config.yaml
arch: "vit"
model: "image classifier"
dataset: "simulated telescope pictures of galaxies"
train_examples: 195000
image_size: 32
crop_scale_min: 0.8
horizontal_flip: false
targets: ["kind", "winding"]
num_classes: [11, 2]
norm: "rmsnorm"
norm_position: "pre"
hidden_act: "gelu"
mlp_ratio: 2
head_dim: 32
fused_qkv: true
bias: "all"
qk_norm: true
layer_scale_init: 0.01
parallel_block: false
inner_norm: false
drop_path: 0.15
patch_size: [4, 4]
conv_stem: true
layers: 16
width: 256
positions: "learned"
pooling: "class_token"
mixing: "mixup"
label_smoothing: 0.1
loss: "cross_entropy"
init: "orthogonal"
residual_init: "none"
optimizer: "cautious_adamw"
learning_rate: 0.0015
beta1: 0.9
beta2: 0.99
eps: 1e-10
max_steps: 13700
batch_size: 128
epochs: 9.0
lr_schedule: "wsd"
decay_fraction: 0.3
final_lr_fraction: 0
warmup_steps: 680
weight_decay: 0.08
Rows from block 12 of a small image classifier, named by matrix and row number. Rows with one number belong to one neuron. Each number is 128 + 24 x the weight over its row's rms, rounded and kept within 0 to 255. All counts start at 0. Numbers have three digits each.
After each neuron's rows are labels from the 100 images, of 14976, where the neuron reaches its highest value: "top examples" is what is common among them; "peak on" is the class under the peak. Only what is clearly more common there than usual is listed. The data: simulated telescope pictures of galaxies. In brackets: how many of the 100, against the usual share in percent.
# fc1: MLP up (model.blocks.12.mlp.fc1.weight, 512x256), inputs 64-127
# fc2: MLP down (model.blocks.12.mlp.fc2.weight, 256x512, transposed), outputs 64-127

fc1.14:139115109132121133125075120165135155133127220121172152118148106093118138112108135115104120114130129143109143117122144125127154106089112127136130116111131167133092117132146121181099103120118119
fc2.14:110159132088136131121240132124120119123138070134116077117128156150143100135145127135132085126123131129163135137166120121134086148180132138119103117139114114142120139133135122165127133135096162
top examples: edge-on disc (25 vs 9.3)
peak on: galaxy (53 vs 15.8)

fc1.364:161136108105116080140151125090142106083128176179118126124137131137123128150102123125105105131136154126111078133108090135118123151161104108157084120125129155123120150114116160177133170127096104
fc2.364:127119137215091111095079166171124144125141151156127110119152113116146099108106145113168119158147121156105171112117103149200145103119126120066123137112144138154101117157101128138153061129112140
top examples: merging pair (91 vs 8.9)
peak on: galaxy (99 vs 15.8)

fc1.421:082157120130127147037137095113124124131140148143163103111112123068123134113108123089151111096115140119124113139120126228141130110145166130148115108146128127132141118151125107117131143117141106
fc2.421:117102135157125107162126145124123134122133126114111130145155129208140124141138130134092126166140145148152130100132156068155127149113096125116124126117138136104121132115135138147137102143114141
top examples: winding: anticlockwise outward (95 vs 13.4); many-armed spiral (94 vs 8.8)
peak on: galaxy (75 vs 15.8)

fc1.62:130140162091112141155098128108128135119089131097133128098089165117131105121137093143125152127114159124129162164142134110093120152119176139134134163197074127124131118118156129140134118100095090
fc2.62:134100129173134105137136107125136132100195136136120149118139119129122134117120142124108104147119114139102111114128136161128132110120036117129130148078219116131113119140115145125112105159138154
top examples: winding: anticlockwise outward (78 vs 13.4); two-armed spiral (64 vs 9); tilted (46 vs 18.3)
peak on: galaxy (75 vs 15.8)

fc1.247:070135141135134124112131147120136133147151091136151143161112104136115125103136125115120143182109094193123153102146152125132158090071119154105158094042158100123111139110103126131161126134137126
fc2.247:162107179149125104142123107123104160130103141145134162104158125129116100096160113107141135133112177131163143135112091128097096168077092131144162112108128181113101150172119147136159177140128166
top examples: bright star with spikes (79 vs 25.6); round elliptical (40 vs 8.9)
peak on: galaxy (53 vs 15.8)

fc1.429:097125094120101104127156125154145128156100117122101148108153118117135126103113143075128121118149144106148129101153131145154160153138146111139104101139093135080121056107147123112150137108153093
fc2.429:147120127121149111140130122161163114131105178150146143126110138156127125142109145132102116099127130105107122152135107122129122060125151136128100145088116130121123130097121143167106100167109127
top examples: barred spiral (69 vs 9.1); winding: clockwise outward (51 vs 13.6); winding: anticlockwise outward (48 vs 13.4)
peak on: galaxy (93 vs 15.8)

fc1.28:130185144140132117119096119112118109099142131123109172152102168126124109132139109120112135159124113199113133185177113126090135095074096101106141111095133146153119193147145130117101106132186114
fc2.28:092129189110158118113132117126152122128114162121112140161087138122067138103131125127123177138106143133166162135187113153145129123081125132107147154107146080121130147107133132114124105114158100
top examples: ring galaxy (49 vs 9.4); merging pair (36 vs 8.9)
peak on: galaxy (45 vs 15.8)

fc1.111:063139112107098100076138174121119099167128133145124154130157125111139156112127128110104133150092090130121162126118125125128149106147171148132157098075119118145144110113120104143145142125158132
fc2.111:128138137120154161093099092138104126114093179152111109178091155144118112134104068125119119128121125139155088129107106138135100179119131092150171115148133197157153141146144132098146165092153111
top examples: ring galaxy (73 vs 9.4); tilted (51 vs 18.3); kind: barred spiral (26 vs 9.1)
peak on: galaxy (80 vs 15.8)

fc1.123:126130079157094103146138137143142115115175126120098146144154106144157151099082135089114115118128116123130130146128152138168143130152089088114092147109147105073117131131092100166146128169098138
fc2.123:136079193131127117122139119109111156148120142119104146088093120132121180142120148138098159122133205097116127106113112111080095108106152095133152128143146145141133148156141140166130163087148151
top examples: bright star with spikes (58 vs 25.6); round elliptical (42 vs 8.9)
peak on: galaxy (51 vs 15.8)

fc1.19:101155146086150131121174137139157139141130121119100102130133152135137117151112078107171112119150107190226091159171127160050134142139116089173121114143094114129118103127145144133133122152134110
fc2.19:138113163150112129149177143108083132152184092153134105146130108128120141108142152147091111128146156088165148167147100085088085118145147135148159146160144153169160132156131156099127153111124135
top examples: round elliptical (88 vs 8.9); small (51 vs 23.9)
peak on: galaxy (91 vs 15.8)

fc1.506:101121127136133124136136129137120140122139106118090105137151121143132120108138120137123102147128120159140124133110147156176151124097107150154124038130153140121099157134156130123167112155108138
fc2.506:144115120112135149108123089138123136107175139142083153074155155104171140154116173142115145128108121125096139144132122160083076148121106135141128136097156120131118120136128150138092156152145158
top examples: many-armed spiral (60 vs 8.8); winding: anticlockwise outward (52 vs 13.4); winding: clockwise outward (33 vs 13.6)
peak on: galaxy (76 vs 15.8)

fc1.70:097142121111113125143191114153171130165131122091100112119132113150117134112107143128121112096149134129150129107145108124151147149129192127135121089155105124095127066114158132129103119112157118
fc2.70:128128104116174157156124132158148089130107151143168128128126110154104083096143141101121127108147136127132134133176120173164130134100127106155095124124149123114137154098087140138108116173098093
top examples: barred spiral (66 vs 9.1); winding: clockwise outward (34 vs 13.6); winding: anticlockwise outward (32 vs 13.4)
peak on: galaxy (73 vs 15.8)

fc1.78:114151126131094118101140109145119092129116147167104124131143150138114178095056133114115108154129158150117143133107151141132110149128133098152119110104147145121148159150098073111176142114112133
fc2.78:108127139123134105113113152113055098128146135158099121117141136113144112137119160140123147148130088136072144165084133135119092107147095116144134127072163127194145138153106149101101096086156152
top examples: ring galaxy (66 vs 9.4)
peak on: galaxy (52 vs 15.8)

fc1.117:137141104063138118110104143120102096120106112145110176133125166158202123127086142161157146121171113137126111145089156130053112116120141102186085122134172105159099137112121110132169105126124131
fc2.117:138099126186147140127117133101195155117154147086112102128126142132056149142132131116100154141127135089111151116184128124162134140143150122043200142126120110071144142135098162126108156124116104
top examples: winding: clockwise outward (38 vs 13.6); many-armed spiral (28 vs 8.8); kind: two-armed spiral (25 vs 9)
peak on: galaxy (35 vs 15.8)

fc1.504:134158135139109109112130100160132128150115146140148113128175139152134110089130103153159131119125108119150156161113109177134128154100179116110114097119124147147112144128114128121141105118114112
fc2.504:120058126124142117114107109155162145112055159097126088123142164127120111123131097117152099157127177168152098141156145121089114172077096115162108145130129150106129125142123152137139158146129133
top examples: lensed arc (64 vs 9); round elliptical (35 vs 8.9)
peak on: galaxy (90 vs 15.8)

fc1.392:153101121119134132120127101128135105113137092096105197162071099166145153109144125142149050133137156106116115148135148121090108160136134131117115153162117122119148159088127129106151176131116110
fc2.392:129169149165090086097106115123108134083135138164125143141111137118107134133118151114124209208128124141086161121124107140194173099107101130089110119079150108136110130108103116154128079096181145
top examples: round elliptical (55 vs 8.9); flattened elliptical (44 vs 9)
peak on: galaxy (38 vs 15.8)

fc1.256:093144102087115104135144106107140141165152151127128153115128158117139175123118152129095132109107107118126158153140132119123110109133175110090108176133094111153141142101129101135167147154111160
fc2.256:094092157156184148133142079161114114124090153115158145110121148143111139140137126152113109130119197112150093140113113160105128188124130158166133144120158121140099107190131114091147138137140124
top examples: edge-on disc (79 vs 9.3)
peak on: galaxy (82 vs 15.8)

fc1.290:166122095124104168136110127107139138147136095133076125158129134115165155105105115102110162129125152091116129150167140109091087163112165130123139138170143120101144103114166146125131183129157142
fc2.290:119134124123131126129127142118115121113165101107104096170100123094124108131162134123163108154127111116066161136108141144133168089168149125109129146159088128108144134116117113099117095110150109
top examples: barred spiral (52 vs 9.1); edge-on disc (42 vs 9.3)
peak on: galaxy (46 vs 15.8)

fc1.52:130113111116110145144116119147204134126148141120122125141119134122106148142143098098123128156151102124137121142174122129129162115134149136102135096143122122095175110076149158136096153130087076
fc2.52:135127102097137065122158133120066129143085136156143145133179114144170111125119115125115094089106133147131101144086148129123101132176102130184055125159135116138109119165114100136177111133129170
top examples: barred spiral (100 vs 9.1); winding: anticlockwise outward (55 vs 13.4); winding: clockwise outward (45 vs 13.6)
peak on: galaxy (59 vs 15.8)

fc1.484:128158078122131160125153110108121139132170164115140131151139189131153181102108146116130130102084085125117156131126136129121098109157134115159103147090098092160110142131117088139130103164111139
fc2.484:135055103176158119121082161148135160126141119118123170114107115128138147177106150134106135170133154134096154074153134136144126111097106128099154071080175145135146113147158144136118135119133126
top examples: irregular (85 vs 9.4)
peak on: galaxy (77 vs 15.8)

fc1.224:155150149141122157118141133122144118139125112135171130166101129154118143073133134118158073168107126121159118103103151125155163145102155126100132152115115123095092143118142108123153103107098132
fc2.224:139142144095118111129106152128111113159110143168125132095148134137144138139126109137140121092162152134171128155094134086073083117128126120138100119176076169118129117138108110139157127096158123
top examples: two-armed spiral (81 vs 9); winding: clockwise outward (57 vs 13.6); winding: anticlockwise outward (41 vs 13.4)
peak on: galaxy (48 vs 15.8)

fc1.260:111107126154117129116125080134123148139169145109103153136110048101135117147168117129137138145110140109149136125133152148167131117129137164098139151128126100120117158128182115140136148141115166
fc2.260:122131141158118094120176149107113097124148119151127055145141186138123132095128146120095113100075103123085125143096130133110078105133145128146143127128133181131121128154107128114146140056168102
top examples: barred spiral (92 vs 9.1); tilted (72 vs 18.3); winding: clockwise outward (50 vs 13.6)
peak on: galaxy (95 vs 15.8)

fc1.32:076154144102106157091111135167142126147086145126117141137115129140113161132128147104122105111120122181137141113136129138108119123116143123110152119116113151106122131081125153157110158126162106
fc2.32:113108090114098128128090125124131162179181137122110137128107127147152145122132154117138130104104124139126135152158186155120128167105107164089152115139111139097090104102144139145137160113134117
top examples: tilted (68 vs 18.3); barred spiral (56 vs 9.1); kind: ring galaxy (27 vs 9.4)
peak on: galaxy (66 vs 15.8)

fc1.186:116189102103119117125116125137162100097131147124167132102158126125114135081116109115140123134156092112140117144147152170114167129147137129112121096124120121120113138130130129127116121135106095
fc2.186:170155091134105114127117130159128094147117070143092121142127112112127094146128131134136112159125137109149141093094140103133132165160137105076150155121125137143154159107097135070152138119109115
top examples: merging pair (100 vs 8.9)
peak on: galaxy (100 vs 15.8)

fc1.151:136198107085096139109137133117125122143121129159109131150161163134159173066081114124121109135108086123114153172112136119098122110157143114146080113152128159145120141056116111132129090120091094
fc2.151:141091141099195129126127111130136130115089133108150150140121098134108114186121118127101130113124144144142089103173124154137139181130090136145142113146153114099127113124161182139146178140097135
top examples: ring galaxy (95 vs 9.4); tilted (46 vs 18.3)
peak on: galaxy (60 vs 15.8)

fc1.491:135161120155107131107104098116142130118151148126156155109114121111101157077153110161084118106144143092131128163130112147136130131108155165124150160165153092111121146135151123132144123106090121
fc2.491:139075155126147116139144115118120144118143146115122172118133099099128113170115124129085149159154161154111129157146154134078111132114090099166133141102169106141133134169171156152106151137124161
top examples: irregular (100 vs 9.4)
peak on: galaxy (64 vs 15.8)

fc1.250:165195132151100148121089097115148111161116127154143158150092117134151122087130120141119130131091105158162132123123115101107133130099144114091122131179117133082129143082122130157146119109107123
fc2.250:132079120133144098137119096129089135150163108123098111124141131136145148154126141120134079105131129139118090137126164143122092142157034132172107118104190131113133157148121147117159144139152154
top examples: winding: clockwise outward (65 vs 13.6); two-armed spiral (49 vs 9); kind: barred spiral (40 vs 9.1)
peak on: galaxy (81 vs 15.8)

fc1.8:127151176073122134145129125130128134129102150099137132105087140115112106126154106141120152112122139111134141154138121104109138138138169157132129152191065123123133106103164143144109098095114087
fc2.8:129106131168141105132130095129138141098186131137113127124147110126119140104127132122106110140126112136102111117125142171133114121111031113138130138081215119128116150144118141121125118161133159
top examples: two-armed spiral (83 vs 9); winding: anticlockwise outward (48 vs 13.4); winding: clockwise outward (42 vs 13.6)
peak on: galaxy (79 vs 15.8)

fc1.497:128119147142132130106118134167142118106096158142126117122125143125107102117103110133098092137127163146157095145101135141138097121138084148098096151128156154164136132092109166151081112128119096
fc2.497:147088141133142127129142172137124135124121083126125174098120139103142166138100126120155156134186137140148113085118154109133125121155135078079094117173148089118142115117116177097160059084155122
top examples: many-armed spiral (84 vs 8.8); winding: anticlockwise outward (46 vs 13.4); winding: clockwise outward (44 vs 13.6)
peak on: galaxy (39 vs 15.8)

fc1.115:109131123135120121146135124119131092108118138117199127133085109167092145138155115132069117129077145093134113119139130158111131103143161140150122112137130138117125112122107131135120163101122123
fc2.115:131153139142159160089140130126079120105145091142138136132155104126146137164113089111110107151102126130161155147126121113131116170108149122122160089132108123138123124158107127093123130145061125
top examples: flattened elliptical (44 vs 9); round elliptical (37 vs 8.9)
peak on: galaxy (89 vs 15.8)

fc1.373:099130136114108144156145110169156130138064141123124133122155142112157144093088134088130145103114129124132100113140149113141129138139119111167106098170113103084134069091132107145114115117103154
fc2.373:155179088133105142154164119150132083139138144088128117132155133130141125138126133121094119092116087135080120136123151102099133075123155144094094122120098102106110118130140153167120103156126126
top examples: two-armed spiral (69 vs 9); winding: clockwise outward (50 vs 13.6); winding: anticlockwise outward (35 vs 13.4)
peak on: galaxy (94 vs 15.8)

fc1.153:093153118117140121089147116119130144127127155118113142121128189122127180104130138123127142112149118109201130159154111183111170162116150116159117059130083098099105144153184154130145128158145119
fc2.153:137140121158171114136136116136160123115109109105147104157114105152117112134144125079137078144131121134118128135116129128174146103158160105128124155173114102116124131105102130111158101148107110
top examples: edge-on disc (92 vs 9.3); small (57 vs 23.9)
peak on: galaxy (89 vs 15.8)

fc1.218:079145120123110140109113156125141146160149115138110145157103113125084176100153125106126114150086118136138135105112130122120151114123159162130166130086127110103138167093132115155148148123116122
fc2.218:146159144094104095118144148119113116156096164170098144148112154146115109103158079130146158132108148117138106105091103118121117113094147091137144128154098182126134118136131110099164159086127129
top examples: flattened elliptical (99 vs 9)
peak on: galaxy (80 vs 15.8)

fc1.279:161151148116123121135119117178157167112147120159150160129131114119106137094149088141142117118094092135158130114128090139167075134104135145165141094145106168169129135158171151126123096139149148
fc2.279:152130141126148143132144108130129118147133161104107180191112153161129138108139137119104178115153155126164170105143096176128121112106133136123166100132138143142077122131152147103161196125153124
top examples: tilted (79 vs 18.3); small (67 vs 23.9); barred spiral (63 vs 9.1)
peak on: galaxy (85 vs 15.8)

fc1.427:097126137127144171098148118131133138167124120118133127157143087122138153121091118167123159099117144144160144117140145112094099141099137160143172083125118174107141129146146167115148176131136130
fc2.427:132146104155119151096103125140123126128103174190158136125134131100144130168130091129147153139141111119170144119104079109157140144139127122125177116105117184175156110167131128123122110120142127
top examples: barred spiral (34 vs 9.1); edge-on disc (34 vs 9.3)
peak on: galaxy (73 vs 15.8)

fc1.479:098109143133136151105102141106134102121113126098150157132122114128087126131124137106106182152108121087100143113126194155110152113141156160116157144115161097133106117112158152144125145061164084
fc2.479:115163154134109120155159142127133128117150135160134076108132144140137122110159131135133046114141139117162102154138058096136090177143135167133120148127103138096133115174130085112125137206119190
top examples: merging pair (71 vs 8.9)
peak on: galaxy (62 vs 15.8)

fc1.193:152136130147091117122052139133115146133124126162117125135140107106103112137068087142124145170138166129129120138126100131152128123149094164112132136117142120116109129094146130158139120189104107
fc2.193:157121174135098114131108147099135135104128111164109150100144081108137097128131103155095152165119192114140114142081113098108125125143119152093134144126132133124158092098128114149080086121149130
top examples: many-armed spiral (90 vs 8.8); winding: anticlockwise outward (90 vs 13.4)
peak on: galaxy (48 vs 15.8)

fc1.148:131159128156095129131150128114147148166102121178150122164137135137133144103144119132178139163113109149173107095112108100180158120140154137119132103141097132079115152102125118129188127134088139
fc2.148:142120161083132097137126130113104121139104134108137135080145133132146131143127067136129128075153148143147133155123136108044094100127137132158084135165098142131133143172127118156153115107151121
top examples: many-armed spiral (70 vs 8.8); winding: anticlockwise outward (49 vs 13.4); winding: clockwise outward (44 vs 13.6)
peak on: galaxy (67 vs 15.8)

fc1.146:130160117107096129116122117149164122151100159141120152101159139123096156099102134089108125092129131144165120120156144138134107127117101086149100112135091123108115126153150115147120121146129163
fc2.146:165159086153182110174131112153151112153129164105120102163118118141111125125116131117129061116080116113126122129129128172127153091138161097092099158122152097086114054084131159128129112160102089
top examples: many-armed spiral (91 vs 8.8); winding: clockwise outward (54 vs 13.6); winding: anticlockwise outward (46 vs 13.4)
peak on: galaxy (100 vs 15.8)

fc1.376:116188133110110105135110116094103074122126118124085136141150154151136162091157108134128134159131125152141132152131147116080135146109131131125122078161084108088162142137153149161151144106153138
fc2.376:115118130147132113127122120115133154132124127147087174133109156116157122140126141094148112158125140126179146144114104134164090127156121111128171112091100198147094077112125099117140135127161177
top examples: edge-on disc (99 vs 9.3)
peak on: galaxy (75 vs 15.8)

fc1.104:141135141104122206111135089129134122094125141153184116122159137144126130092092106121095129115067110115154104131111120075140136167194093180112137120115130127132129121069098116122108150110097118
fc2.104:156101149098107074110141081121088109145095135152103180108121111122155113134153145093114199120117155090142096169136125125097132146172091159170129119118133127116146133147124141134111144096166140
top examples: edge-on disc (48 vs 9.3)
peak on: galaxy (40 vs 15.8)

fc1.343:115155126125143158122168157112118139144136117123147087108162129133138128112115148139125141081132101143133102136097077128160065148121143126155140124139109139120085147136153137125173146135113125
fc2.343:151082142129134094156122104128109121146094130099126175140120089123145119139081121150131152131145157135110133137134149158111163101114115171095145132140160128117135133137127151166126124103145120
top examples: ring galaxy (62 vs 9.4); tilted (42 vs 18.3); kind: barred spiral (26 vs 9.1)
peak on: galaxy (97 vs 15.8)

fc1.457:130136122093130120151142142109144135119118087132122151139158180160166125081128117191124126141112108130171140115127173087083114174127099153129150103137107180141137145064104125155146104174081122
fc2.457:124106106130118132113123090124122123158151109164138146100104094064148112163135073139185123113133144124129130139138090173130144106148128148155110105147122119115125141132139113096114128135115123
top examples: winding: clockwise outward (82 vs 13.6); two-armed spiral (80 vs 9)
peak on: galaxy (52 vs 15.8)

fc1.406:153148107100082089154117140141150151177121149115151153108141133144125133094116114168109127092166095149148124114118144132067127114143140114148103152137131126156081133133155133142183122144084133
fc2.406:133130137182122133118075124140107133139139104144132164128110126101146128160124139139102188214151119114093200101116092157178140118119146125130184137128147110136130162089188148121100112101117118
top examples: flattened elliptical (46 vs 9); two-armed spiral (31 vs 9)
peak on: galaxy (92 vs 15.8)

fc1.88:129158109123107085092134157098147097157155130192085134132162131092093124114127116125124133157098135154120155128116121113084156107089135116161129091114097157130160118142155118118168127098125127
fc2.88:108190113126115118146145127114120127146149072162108148154095142146141124145113127114118134150142050125112184108047133117180144075137133102097145113117144141160141119079114121156132124087093111
top examples: two-armed spiral (60 vs 9); winding: clockwise outward (50 vs 13.6); kind: merging pair (26 vs 8.9)
peak on: galaxy (67 vs 15.8)

fc1.352:120163131151102117143146118107149118161138137162131115143117118134138127123126100114167106150138147145198093080113139118197178128132153136119121085174119144066136163105153101134170126140092136
fc2.352:115114156062145106142135128140096127129107141141126161100155135114129122153117092142102122079153142148131129172135131114024079112105126134166097131142117137173141153166117132156139154099165138
top examples: two-armed spiral (93 vs 9); winding: clockwise outward (83 vs 13.6)
peak on: galaxy (46 vs 15.8)

fc1.288:100150138136168105122183100140134056153129101115152120130138111143133105106126127137150098142166154098151128134119146147135151123149093147113108171126123110078142116137123100133116133120100152
fc2.288:139118143121180090117143097152087115121103153133135130156118071127109115125127132131143139150129179091158102111084126144129157161101130122133144128131142113107117145155136095106167211132134179
top examples: barred spiral (71 vs 9.1); winding: clockwise outward (44 vs 13.6)
peak on: galaxy (78 vs 15.8)

fc1.135:123148137117100118138139126143154113152130126135128133124171089122123107106093091106181128128097144165182085104105127134143143143143089119157110127164113157081111168097156108147156120161071134
fc2.135:113125125109147140126130129127134129125167116136122136100135127096096133141141103144111124102171121134097182161150113118087123082119149123124117148130110138165157134138126117114075112129115111
top examples: two-armed spiral (94 vs 9); winding: clockwise outward (69 vs 13.6); winding: anticlockwise outward (31 vs 13.4)
peak on: galaxy (84 vs 15.8)

fc1.428:091160136130156155111172105139130136128126124123154126124117156130096143079118139140127107095132132093148125141114124145132163121102138118091143108146093116120106149125117115122156157140138126
fc2.428:131098110123112142158088115133142149112101132081148141134109120147119134148115127107122131157143166132130097103148155165081125156108146131185090118136148094103089118137146141147139131131138130
top examples: irregular (65 vs 9.4)
peak on: galaxy (86 vs 15.8)

fc1.202:135141113133124155127078109176149155118126214134193162118173121105135149113126138102095120124124138181112117107129131111112127124104111177136132127118130150100107136109110137172121089139119132
fc2.202:133134152116134134112241120140129124110150096147127073108132133143128111133128131126115074117130146109159140143175110124145076140170145125139118121127123134129115138148126121184120137134087157
top examples: bright star with spikes (61 vs 25.6); merging pair (54 vs 8.9)
peak on: galaxy (35 vs 15.8)

fc1.64:148159143139117149109122116161123115101171144142129165162118138148105113105137143156153152132094116141114125142144124120111122130106063089108123090100084154147095163147116105132159133125175128
fc2.64:112130142114148120122168142122149073148122151167143154136116162135106142108107111140082170119108163117176128153160084130109121142104141131120165124101156109150147152100141176106133150089149111
top examples: ring galaxy (59 vs 9.4); merging pair (33 vs 8.9)
peak on: galaxy (41 vs 15.8)

fc1.160:095149117112117141107153150146185164148110129145112142134116128132117146065100140186112153123127153156149139138152115139079142195097162137140147101114114120135128118114122123136128131142130096
fc2.160:086122122124162177162136106150162116120094157145105123115112118125132122123141123148140093108120116108123099172165128137161104109159149131184141124158108141106148158122123129124090071163107119
top examples: lensed arc (70 vs 9)
peak on: galaxy (100 vs 15.8)

fc1.305:059165116131125142133141098127151128127098160115154128128124142121084170086146137145096124102169100105131110123134090117154157136174168147089170149129110122131128118098121115087118131126133134
fc2.305:137080145134124143136127106123108140111120150109166123093123100129092129124127104110104093112135205094112092173143151148082094171108147128189108123149133111135108149200125117133093165126147122
top examples: tilted (52 vs 18.3); two-armed spiral (34 vs 9); kind: barred spiral (32 vs 9.1)
peak on: galaxy (70 vs 15.8)

fc1.353:146109142131160126121144078136146141079129116079126151123079097144123144125152119149129067104134161128148090128165127136102120186124112141142131136153130110086134145157132110100137152152132145
fc2.353:120174129132080088094113080124121144120153125165114136156076112127114124155116126127143122202137106112119126133092102126154145089153070105093108113107151149112140117057115126173154137120132152
top examples: edge-on disc (40 vs 9.3); lensed arc (37 vs 9)
peak on: galaxy (40 vs 15.8)